{"arch": "unet", "model": "segmentation model", "dataset": "rendered scenes of toy objects such as cars, trees, mugs and chairs", "train_examples": 195000, "image_size": 48, "crop_scale_min": 1, "horizontal_flip": false, "num_classes": 31, "norm": "batchnorm", "activation": "mish", "pixel_unshuffle": 2, "widths": [48, 96, 96], "blocks_per_level": 3, "block": "basic", "attention": false, "upsampling": "pixel_shuffle", "init": "torch_default", "residual_init": "zero_last", "optimizer": "adamw", "lr": 0.0023, "beta1": 0.85, "beta2": 0.999, "eps": 1e-10, "grad_clip": 5.0, "steps": 12000, "batch_size": 384, "epochs": 23.6, "lr_schedule": "cosine", "final_lr_fraction": 0, "warmup_steps": 600, "weight_decay": 0.05}
Rows from block 2, named by matrix and row number. Rows with one number belong to one channel. Each number is 128 + 32 x the weight over its row's rms, rounded and kept within 0 to 255. All counts start at 0. Numbers have three digits each. After the name is the row's rms in percent of the matrix's.
# convs0: first 3x3 conv (model.enc.0.2.convs.0.weight, 48x48x3x3), inputs 12-23, a 3x3 kernel for each
# convs1: second 3x3 conv (model.enc.0.2.convs.1.weight, 48x48x3x3, transposed), outputs 12-23, a 3x3 kernel for each
convs0.0 079:097106095128111098137148156153111111059043114158136132111110120085049138122127140093114116100107098120165138151167153120131102128156117133126147145132130114112099108164129107133119185143142177146115093074058123132176126094108146060087148128137116119151097137126126136115085010093166233143127107150098133124142106136171189121
convs0.1 101:139115156094077079094088104137119139152143100133143144136129116095153145131145112125041082058098138157189146118184093160090127104137160135209091124052136103081172104096126114097130131119133104119109117111137133115142122120119115102112113129133135130158114140131129126136137125108096117130146126129143135148118103096130130120
convs0.2 093:141116135129113129137103117112132130087171145114164119115102114129115107149120126124138127087146113053187141119104129144029157176000131132102115137075094143042119120139114108132144074143148132106113097166118108133115121134148143078169132126146162111109112123149149147108147123098180051127099148113141134118123115101112149102
convs0.3 108:113122147106141109108105105181123102135116148154158130109098115161142122126112125077117144090124124150132121131133157121104113102098147124113161129044079145145149197223151164210159119130156124149148092113130137113113102145159186175180115102119134076089173145166085074092087089116123140175144139155126166108127122086130126106
convs0.4 087:111106134135133113119120125106136107154110109160135147108096109131128103128165154140152127118083108155147153128092133130052070117158139133142108119122104149151130114155146196213107134124090081102122138137115133137149151139138074157078147107110126127147137079093124151115134125093095062127137172118111110113110128174139145124
convs0.5 084:119134131130117126138143145102136098138179125126118113104125119082129109145124133165070119114076114132100166124103137103094178110098129134143157117072122120087111108122146165182191132150194130075115157123092180151094113113104100110135145102154135121126111109099164140145097076101100085154130135125146133128098137099129126102
convs0.6 100:129097102074090098125143110169131157131143164089115118099148141148168142129122122104111108131162117130141154131124096135126152135154102127127136142128160130193109099127150052068088100125121098149142161107122148141135130146122170152077119088062111128116141138125127148140068154100131134112128126107145129143116076173140120136
convs0.7 101:107119130100099165119119106129174114080147150106114127136127138144098165139070163129169144132126134154137146136134134099219117127148117127149166125208214134176230126118139137156131134117131138074164103145114110134125145102148136133121144134101101135137133135132141123122092099143105193122136096137106151089043122190110064136
convs0.8 082:153141138109078171114098169103155096088165097117145106145106139118079121122045133120117130171116107110171099123140120098124148112124110135117125145126099118124130106155142108098160124128092169109127135133147116129162141082142111054089090138096103140124160079125129094088138105134101088144148089130124148160182103121140171085
convs0.9 080:137154128108143135154157125101125160087195110121125112115132130127146119107147088154108129209046159153024146144136124110153087135117099140133123098255000121218000129161129125117109113110088127114078127133120124119134120093125122127150163101137125103113143131109122109116123108176138066180106132103104156116108139115107122129
convs0.10 100:118114144112081127146152128123095109142126133135195113139099137138122139064173124102123111167121096207116120153152130144106132140120126158118131110044154132146135092115147080079142075086093111153096100138154089101142084157125087157137159150141117125161106117123088121159103121138114103142113110174162146148146124109118133120
convs0.11 098:163126121095098135144100124106100112231239205122137106112125132129141131127131135121105121096070113134152134135131124126241114127100125119130121141104139129150126128112138113161152129131119139079159117097108100139121154185098142075146117116106111092081141095111152147135136255131090000115104140109158152150096047093126139123
convs0.12 097:145097161155097138153105144124121121177056128155118144146163122156131180152189098133121137107172111131148109134092143109089138128139115125132137133107133130089137150091138130100133095106146123117134074100158160100133107159097098241089114222097145102149132164134106167159135087152157076115138133123132123141088114133136132140
convs0.13 099:117111125130124136082082078114124105081049090045009107104110098077059117123165148111148145131195134168124140142141119153093152099046092134128122121144065128093142140122136138184163130120162130111157124227182123108132133115123115135114075112124115123123154128119152102105137111122105158139130051118136126140139211122120015100
convs0.14 087:080087129101108127110129124138117175180237158142116121122117127131105125126166117121203164148108117155141133136085116150152129126113142130035182151162111136158116110151169104083121111104128092066143111119126114123135127112109122106098122116136128119115143167154142129127109130123162114146117110136096039090163255154125130144
convs0.15 122:136132128142175113126152139148108106132132067115101133133094121122129129113107139127122137116084128111141110131146152166151136134115141123125137136087069136000000110110128106141153147115152129131151090041104109110110140118147113114162154137126127133150151142198144113120142120134109064108142125143135133130137131158139140104
convs0.16 108:139150124115131103109133093147112127154142157156179117125134098094103097095103150140191173137172161066124163109113107132143123110136111122147145140111134144124103127132130105114141138152107126142124133096123150154148141118104111109136139138157103121128114140151096127121108149131120146124153123168124128124107129128139173140
convs0.17 112:144132154131143152112121161159126116143073095091109120127161131102208119137116095139113105104143124135159117133153138163134121116097168129144146151109029146102077117151119178105125122112136122117157113133149115123122108141102104147079151100130141103143131148085141154136170114117131093097142139111118144130113087122071146136
convs0.18 105:104080132144139163100079115142143134149110144154098124117109147111096129135123152128138108142184148050131132108115124063064119063109118137099123058000164147017122146133128172166115124110124151095121170183110124107107123144143077142134052132129104160128106131142123144152110197129019158125105117148112154123156148108124108138
convs0.19 101:141123127089080058093094091138091140183125105112151091075071141165175112146101086148140142179092100128195121129102119142145163141106162131155145128082177129071144165158143071000125138125093080155118096117131093129111154151124129154096148153130171186220118127161124146185137100121107160127101116156163156121106101153118079134
convs0.20 120:133116090166130132128117114155147143136073117094109122127130123153141139138073072123123125079077131095127124137121130123116145155138149121115153148084155111143093133184129098187184099108151113101099164109150128125103136123114140065127155049124108115141104185089127163114127115138147096114136085147107178105088097164146165113
convs0.21 108:139111128126087114113078103166153132157202118129110142150145112139115121108116085122154125153134124134155135125149121110148142154106087143141152123149120132154108157133093140127120132156098107100157167141127101082119143081117111076094142149114156101107147116123146123123155135109133079080088166112111163129161161134078149163
convs0.22 096:124120141066045094102078087097138114168151084111142126168140147092047130118159160126127155059032119144132110134159113104080161115110111119160144122089167136113123124136113154199122129142118106156119110118131155112135146115131123121109125122122106125119126086123149117139136107102123095120144108147144120171115160115090154135
convs0.23 095:086101159079117124093081100127123104000020111091089118123106120101101113142127130112132115157155130111128135105152139022047150089043115140137129099140109143147139142167133102139142138124114164091145112129135127117119092105131097026105157153143127141129095089096077088100037122141196146178101114099102094136064196087102111147
convs0.24 109:149155127118141144099102083158139110097116145072052147111117125139147076150139171133129128091060104146171134118085116143193129097107155125123118153185073090100214128159139153164105125151114105118113165211155117131113118125142124135106114135120153130122108079117111110126090083153194165099102122132104098121172255165072017116
convs0.25 116:114098117121129122120108083149139118045013068117110120102097122136171144125125143128125112161255181079015146146119115102101133121132114130160126138075130129152103134112137170241148102141100129093105113129162147137108134130134075145105153127123095175165138118071150132115153165154156159120116112151114101147184239175128104146
convs0.26 116:102116110165156129081095090132098110146126135088172157108122132134098147132108135112185137135042127135154147145129128087206131113144131142111110132122104100131158114149139136179142099182126092070105133198146089139148112086140129075156141088125136122123131182094134131122101148129168114107111141150112154170164122099111133121
convs0.27 120:122149094113173154139137141128106116123166094128091102104116121114098110134157121128145150090104113126098151118143129120108093133155128130100168126116046132135061122130126151113118100163126125128138125130068129117119149136149183097142152107136136118119102217168123120160117107114128106139143123137119133157128145127117145169
convs0.28 087:140121142136159140097158148128135128140080140188137126121124104108121151109090137136119160132132106080178097123140127146104133164013131127128123100115153138144182123123132135108116109134157124128121142105114143130086175151121163081147181110138123151134117164125077136136106118144185062101078142106135145154146152114073153146
convs0.29 112:062126132081161136092146108117124153121187125108119117116095144160148093113128112126123153160084118102161097112133138136115103138097134130116129125197065140112135165133159134113127120143111163100098099134074125135097158110136150098121168103112209126156125095137092167116121129102061103141149122124178147111073136119108176096
convs0.30 089:081101101140106122130118108134080136127026131133073144151085135084130124095094148106120134186120149115093108171147112108181114101163110128145127106133134132130104114141114138077123142073131130135066152134092121148162124094107105106097090116133101157148110099100134131103156098138108154140113067153092112133143075158137065143
convs0.31 109:103045092079018069128073100105136082078083066149083121122117103112155162111156128122083142101064152124093109141133159144124120131161125143173124120183000132131122100135134111110108118155147114102114110133100144123110120130099113083043106094139116074110159180122140120100114088085129108105134142123126085135136118143148109140
convs0.32 091:129084091105046085077072142093152140150121107118124125125104163076142216115178112158117115065150127123173129152159099126083124128137091126147128125134061125112158097117146110199178124145133118079118136093143119085127131148083121100092091115121146109147123096118126116109117103132123121138127119095142120110090124092099137116
convs0.33 089:110113129096098152084059109133157114124147137131139173126121115153131110111129133159091138050015127151060110167125122146172134141179145146151120133215097087156157120118122095100088129146121111122107163067127108130121122142127135144146134103135095114125153136123108138126123071141130116108136157137122125129069133093132107139
convs0.34 119:155190138166124116099103137123113152155104130116142130109135126148138119144148214110125124036145124106103127143141144130043145129139123133123140116019141128150152130154113116098116105137144077107134098140129132137120139146131154069137149126110132166153057227163154127150112094121152125118119131135131147124106133148143129163
convs0.35 116:112127065150091081118125162129159121101116142120141123138148093102056128135137086110118105121110136142126112119108138109124135138116123131124130114000156140174181130100089190222095155142130086076089087097117120090116147086153146139149127168150129162134093121153127091107116116107147055110145129138118129112164125067131127100
convs0.36 093:128128147147148131123089102128141121166037078099106152116129134107108140114129134139138134082235139136120119114154121180125185131142153116141152122120199138147184138123132168121115125101126110049166128116112100139133115128141139096166113162128152138155169124126141140123160125076135167096133100140134129142134216113127114119
convs0.37 121:136139110162227139109172120114080137155162120102138139098110103126152124088082070092134120087134157085130102132105114137091114127076103110078145144073124140128104106053104067057111119058094104140124138097099136143111123139121153091099157048112105111121106194128099172132107091139150051131148119155111144138081102103113140105
convs0.38 093:084093128122104127134097105101104152222100156130173132114122136108155116101116117118107138123141116138117120133122127118185117092174137111103136152008158154100059121098121136121134115119114066183136067141094147127119126165129090134144129091129099129140123101134109133101166158106100025126169140130157131137198002099103195112
convs0.39 082:144142093112066130104105148086110162128255157169179090133121129113127162132145120138098107075095157112204114106153115157060099150070134122151118157088103113088119134087141096066137112135119146136107142070135132090117116153106149099143125126121158114131111106156146140128147085148092015146123202118174109142100081135124166099
convs0.40 105:126138132087098117116131125151172115133092135107132140140107156122129191156249170100121115104130147127148124124127104135118148173120145122117121140087142106157119117082112103189129106103103080065079189231184114081098110141128121151119183141119101089095079000100099100104165121133095101100117125082113071105154201146138141116
convs0.41 104:142121135152120102127083088167112132107000106057089165120130110090154133128162120156141130141097134108164141119142136147119111095111156135128108146050062115022142130113146141107136132147139085184113109144132121130144113156130120128137146125150138114141128120108087117115125068126159172127119117109157106138225129098112074123
convs0.42 089:112122111126158126146128114144129119156121049126118087131098132117078088126146062120108125152105140139116153149136131141092122143060150133105117125176000150141011122110126125103134104103132145132129151068110145125139139122114126113167152100140096132125143075170100108100122099132137016202113147116116156165119165110139206084
convs0.43 088:129124142125134156127138112094105144225255145146124122165125122150166145137153122110079114055167133142115130138102103163149154149169156145116134118101128131140148129110122094159126128114118106040121133171165124122135155125108159123132112129126146168163174176164119101118201127102107143121130145154090100118153215118126114135
convs0.44 090:123132130115098143134151137131165168119111105167176142120103108156156174100127100157139135122105170144064112129071130125129058129181154119110131142143115093172119125187179073129179115100150089191150153000085126136130115113131131090112146183106119128131126124126110141099109084145118152153118145131107120113101076149148179150
convs0.45 078:130128136114103140110090106125154164128121179152173132111074152113084176143155186130113135107126148133123138144139097145114105127141105102091126128036192136131128123101144113086108105098111059126102129086122117108136132114129132182115141111139128121124087100117118129118089108122088143136159127115154156105183047148145141140
convs0.46 090:123102144091112124124141141141099143108145138119133133117092145110137158119116133107181155245102098127066153152149130125215161121120106113131190121252164126152094135170160159133131146111134126087141102105115128133131144147116108169094137117127155115108133116123127143109078133094129070163131123135080113115133100170126102133
convs0.47 094:189076097151086157150133136130125108143161101119147126157122108150084137143064156132114115129073148088147115121151130091137156131131116123117111119140192131115143134100131125159173138151105168129111068201120133138148159127101098104123121112141067117172178119115114124120073118125131087147147112109135116129125123145112125120
convs1.0 082:140100156151139175117129125130106100125155132123148116147158179113112131138133126080087109048038032058050087134170094136189112150151103123155154108097148139126142138150109156153176145117138118129131132128082118099175122097141129195124114175197116140148149197150161137119114114116068051080127144094126111097106142108148160108
convs1.1 102:132129116139205150122174100123122126147076105156156160120127156070134173130123126116087129101133159137115140100096115147090097149078108092144117159174144118146093125161144112169115122107121134145108102147148140121135128108129114148123157174090133155104117133118147162108098127114107119144142130129131141134102078136062255107
convs1.2 104:136143148163000054137115117113094162112071176125136126131090131135122145119128125098117156133085220142172125139193135117184145187167166115159092141214112136142132145117123139150129140161125120114103122077179146137107129120089126134118115160117129113118137084159158166135127180135125227157121140128136173120161162165105125131
convs1.3 088:133148150132179134130157127135126115163170053139243149127117148126120132129110119125065110176133108202184183125089114103121100174070057129105109101089172116130145157133149110168137096096074128124132133106141132035128132141161140152177096108129134102112108108101124186152113100124164092092173082105137129117142106137106195153
convs1.4 087:104103110135170176131162125128092088108080065131076142139105147132161160089113125085115078096075148107115088113117138228222094111093129076118123174081145098167148144190147138136118041077121148155129154067118132078174127134121093114159115180138136142116163192138117165134114123085113073129112122108134139117104196099140163093
convs1.5 107:101069086074042087115092108118138108147174086112108146102133135119108087127152108146087156159068116119060101129066134093073109126125192114143153144144165163190126079072092087106088157151155119088122146093131128105119138107128134087094143111132149079124141081113130128183108151126129141095122155110119083106108125126178099152
convs1.6 087:138093120144138142121120135125061125126097063078105133073069106156133113173174129118096138115098114101173132097113147117043053126084129092095100138118176109143139105121146122085127159169173154128134161136142143169182119139128085126086103105089063154093093071067113103105114133119117183140153174130156105146137110140138154159
convs1.7 111:164160159160000136134027131114134157115062221124072146086105121128148123099116118129147123142056138146111131137177107110073148123095143063093113074060132093125127138144122101079104145139129130098122141039154091162120148105116128195109137147148124126103122000083134105134112134125143227143124155152137155118136187172134121130
convs1.8 097:094131144129044113133160131132055111117012168114133176112158105144183091122122115070148103014139117096088119111134136101118138167152105174249148134154136124144121144178150144140168109119113154100119146125126116110142171122128151193106108116160162181139199170160158155152141129144154196136125128100107107111139125171166116129
convs1.9 086:147110122065000047123112134128111146086093156122106162178121146170152167127145102113176099111213094119146075145172145155048113175186173178097112158129173140139131129152142158175154128137121139129130085154156124133133109146136115139151081150126118127149158231201174184139114157151127220186118161139127150147123119148131085139
convs1.10 093:144149131107119135109140162141186146138113113092129143148146136161138140119164122158081140129142101132119098128045088120026053119099124078144144129116112121131148123115121162168112175135130174092165130072198128127101103126086160156017182139049121097072123139066115143126099113058141136096133131125120129119129073109108106128
convs1.11 109:128139119147175145128187143142108118099022067121237186155121159103130130140166130122094118102147096117084096127151141119235071161107141112120122076073133137110112148117140132155139153100137116122134129065141125184149136155144114184128130076151144110138111079125097180118114099131133125142121118104142056115138000144099152088
convs1.12 099:133154173077010089137131127090071132115054182151114142106111143126115119122116121095155064119103006094110054125091125124131142159170131138128133133078139122109123148140175123151182122145076105134144113138078127164120126121152167180161100158106118105134084188169166162163125160145139255175108169132111155115148137145133108123
convs1.13 107:137151117113145103149174111157103131182093126138183079091130142152081144139122135155132122146126169153132128157070138110184101120141111124186137099137101152083150109117139144069105120117115109138141123079124124113119144137133175176113121135096109126134142111121119125124110157154128127152109124121134105136096250142128131130
convs1.14 092:129123139136158154102165124145117130099000040122135129105104133111167120130105136139142140136124126122114121137089109145042092120130062125110120159190170105123141136128131120139142137047117107099094117143125139130121125138129147130120167174166162127122120146135141156141135128128116110123149133117129134120099057092089255134
convs1.15 114:114140100119244152118128151152135011141250050128142106126088117113119118134177117124066102161121147143114102093076115147084096110136134133146187143187138149128127175153101111170100097133184098116138114051132149113138153154155168100076121106129138118134215094098133151157158089149158055095168124144112093157126065105139145145
convs1.16 110:111097118112143111123121120170172068191131000191102100163144124142141137169175181150132129137201162144151116117128139141098154163112191110114131131132165117129093052108042122190146111110137122183156132104183134134112177139147129046127118063088163130100093021085112094097164110141142111117133138101141109144144063137127127133
convs1.17 106:079082079129079108104125167130135144102123119191128111150162150119113069095113124131129134106195115073096132092089140078106097124091101082085148123109189148125116122123116139157119118093090124125104130092095139090105112116107159109055161096148115049056071035129143140191111108107105082131109150148121127113137071135155148168
convs1.18 102:116128181163166093108180087106105138118105071108124070089113095142089127127089120126141127115080106129141140162197192137148116111079142146197098084154189113130133137151147124049094144131106124142127112144081126097118141145143116155255156148178132123133122142096127101133145121110120127195120118106119114083150168168120126123
convs1.19 086:149189124154165209118111180124130136168114091117128149093055097157141153126101122106145115135153111117134119130088146104052055114067109152128197132149157106138146114056128165136099200134139137116074134137084121165130115063137131140115122129131113150129082117092086101134113076111124120154123119127110120107118031063156141155
convs1.20 105:119079144095116130134078149130177126124170126105126106129083127100141176092105129111197184124236142132108126117101113144101127115074133105116131118113158136123119153104173132151117102058104143142107136122120090116130125108083134166144109197117110086098173193125141139129138104112132115158142117170123126117105082134130115119
convs1.21 087:154108109189169147162161174168120078127101071091032058059109129100162114128164144092140111108115143078128164120204148088104108105160145102128119116104177128125146113151091127110066125204129154104150180146137149089088138100152130093093129094138130088125124087099112109133114139103116173134108152160118112157127065155122092111
convs1.22 099:132103146083146170146134134125194175126161129140087146127133125129133084160145089126133084105155122125156145131086091232131098106226168151132139137185149115170126135134113178082074159191211137187115138147129148153168091097121080134136150165142156158145157166106092123121167129154171101121145127154106104101067120108153130110
convs1.23 101:125132146140148187090145160148147176131180150132168163113099100155083133139134190129136119147143113118118133118139112128215089103134079128128139139139132093152127112151119146101159101069145130122118106099108113138123122111110114172139122103202127110137149160125130114100111124149130119152106184157132132110135142026122117171
convs1.24 098:126129132143144135126164126139172124158122117135120085131095171131127126138147143114108105094144109099125105184193125169202110143163153102099179147125179119115151146189136138100113128098113146132149127077078138094121113117096127207142118144143114170128144192149123149136130115110141051111114103103128197176115149163148161161
convs1.25 102:119144124141193134162166127119128092167106125127198180120131160130143144181168134154179128105051033123117118146093119151255116151130134104096127066107155120116093162146164109089100155090145104125117079077147135113149117162139134153132117114157157132135145097164105171126137131143100054152135135114159116121119116134141134097
convs1.26 087:124110134090070127136016101172136135139141183169081121110140127084123162124128125137111162172101136104149138102163141136142157113088135145148087144115117113167164146132108111127106106111114110110139122138125132102153149141105153172131125213156115112113116132096105068128119072129154180103118140183114098121109122106158117174
convs1.27 113:115120125176191099074180113115067133182075048184033094127121117092122147141134171118169132105183126095129130129138136108063106077119121083104099141187135139114125138108115145099107143130139122145147157181138139146136128122124076141107068115107135103113138125146101145125138130124106069163144106143113104154092082118180134118
convs1.28 090:130094161120000070131098136085112143123083180137185142132173186130156137126111138152150187099113110127128111125136142099163173148140140157255128128125125124143143106113171148134162104130082134153115114187128127103137145122065103067137112136097128206137142158167137175130127130169147142160126137117071091146149063164127109134
convs1.29 107:114146160088060108132111157078092085092123207081119150139154124144147116142100147127146130137166155094109120147109108143097147163128108099073119120108067128125157124116155148087201129094126135156138141201100180150111117123155143129047121052107119164149161095137153119156159109131187120134171136147168113164169146133114119149
convs1.30 098:155132144134008109161100115104096104099091109143073182107101116158138108124172135091118072127062088083049076144077126129140170153153156106174168101094116109129145145128144138151164129157151138134146111124117143166108110132146150156136103179156135154109133076152154181162118196129109254153136148123132173142121172204131120168
convs1.31 092:144150136130114187152153120193212178218161163099093112135149125081101093078108146122150103099152101095117127124121115107102103082088156140138150091176134148119116152129138126116150147145169120102100108113161117110167126148117132074165106089107154162102099167134112086124137138111111103134095099162159148142143194141084088145
convs1.32 101:135111157092140101133135116114123038128107048113105132149148103156117118155131109096097097096089108121113110095108148067018130166173134119112152160189147164175132160150115094076109122161200116116126127144166098138156126106100101040126128097110117143121141103146182136125122116099101063137127105131138137111096099148073074132
convs1.33 102:129152148136142141147171171135118113125157100065130096091047117144076121128126158135176121152218207169156140093118143091173072105103067099105111134095137135084121105136090156144145139129135135115122136105116129127131135154140153139173152094129146125141121192118127081073130132136143147176112161130106141096151194036115093085
convs1.34 119:144157162091086074135141088108098102092119142100188106109153160130088145137108088114120141051128105070188158112127143103051064146124076145135141096073145136113149123131138138106157151145141140148132082239139141129135131156134115118170115106098127132156103253064125160114132116137188130107168172105110119145127111116149116144
convs1.35 091:146106085140056079085165139119144137146154073079255132157134175087098117098153121150180110198134141170149152159146149145138093193120087145083102157055143132156146099131151109118106147121142136136121150111136120161127157131159059104143129075105121122147085091115144129096153137153181072126155095093135128134158116125129132076
convs1.36 114:172159143060000133125059125118150146114131129147155125134104124206194139116121136141147116165112126148146139089138114054079124093109120108122122160082151098154115098141137145086123146118129157103124137124120088167128142108126081144130127154143118132139117092111127096114122112131161186139134151125120145122145125114097098137
convs1.37 117:081081081058098062111085105148133139179160107172082093144093136144054127175140119145156150151203189105133114165153130178107131180124150102119096124124161139171159148127145121179128094165135118139141133131156145162126193143109161118110144099107130095125123107121163128150151168155158174133152179124149117178153073129185147139
convs1.38 104:130166126143099148134137170151123120134132143100164116092072155118097137144114141143172114121161151152158123129134128121192100110128126167114078113201119133124167108154096136146115130129105145134109150072112130108138136147129106147124142088162140118145122133131126118095122146126125186156105120118094119125140233063128102097
convs1.39 101:152140134142012102116066155096074131096050160144106161135118110154173108132174152116085128123144169117118062108143124109193125115132133105202138177106126167112129125085139138085118159103140100105139125127142142141099166088129155100061139117126107098130089015100123099102128113129120164108140173134118120136119112147106093116
convs1.40 104:123134165180188188118188148112065107113000096148143151051032122094112110121117078135113042097106114141189126143098111097081114133107110061127075130144121129143156108056082157105078162154190143146135088118108149179119166118107165155179151104171122123127147195139119092072101131127131160124142135088104137135150150142156124139
convs1.41 117:138135157139038076143084132069061137146124190150161195146145115190163082132159138127107154132135156127109103132118147109179147151137123089205151158130083127137102111116148157105121138117138110118124118080139126148110136117116133107028145153126147121114120044136135116109131156133118161093147173134127166167157121164115083151
convs1.42 097:149119141051000106164119139096103099131067125157137103137125137190189133112114120083130138110142077142107090117168126068070117153179134246126154220135130132131114131125113167150149142118136144131138157126112095159121137127132101230172133121099098147111168162147131152153137167124136255128120129117098143080160084169117107124
convs1.43 099:120134119120145134114132119145120090143021026138122150124117131111143084130093129122106131142131179165168132127109127169074119183172081134126122136217127119103125136149119138157166124044119136138141116125122140113134128106137107120086117146103133111131109157150147124126119120134160128156133154095130169132135141127137226224
convs1.44 084:153137135154150151133146131116095168108105142148124122094146146110179110146159119133148095084040123120106094176138154172100085101036154080020103145133163126137123153159118114140134135089128138128130146144158112122136113109106110117114103180124124133102130197126149140162106132125139104132147129146116114142144188132133177134
convs1.45 093:163143138136019134135064123108071116073076122097040123115123095134157183114124156103124132143081050141116064146137125121165093129159139114170110153084128114143150141112113129130179137144150124118138126130111114077148152127152149203205137173183098109115122207191147178168119103146161230183120144115098101072089184121152129138
convs1.46 098:123147148164084147152010097122106095084076157136112214119110120136194101149128154136108126133137087099067123138110114146079145113173133133107127148130158082125089130136120140121169137079125142123138135132137116133134151130137128093033144137104130113106133133153132085131115131132110176132102177128110137130121185163128083173
convs1.47 092:159180142129105135154106139123117150154179196147123202122167124130116111118089144137131103092099190085087134125113117104080134098090155122106123158100065142079108153165148136136161117097094123147114125058091131123127089104130103086045132092152133142102110087178152117113133099091119145125136156121128140117088224175114073177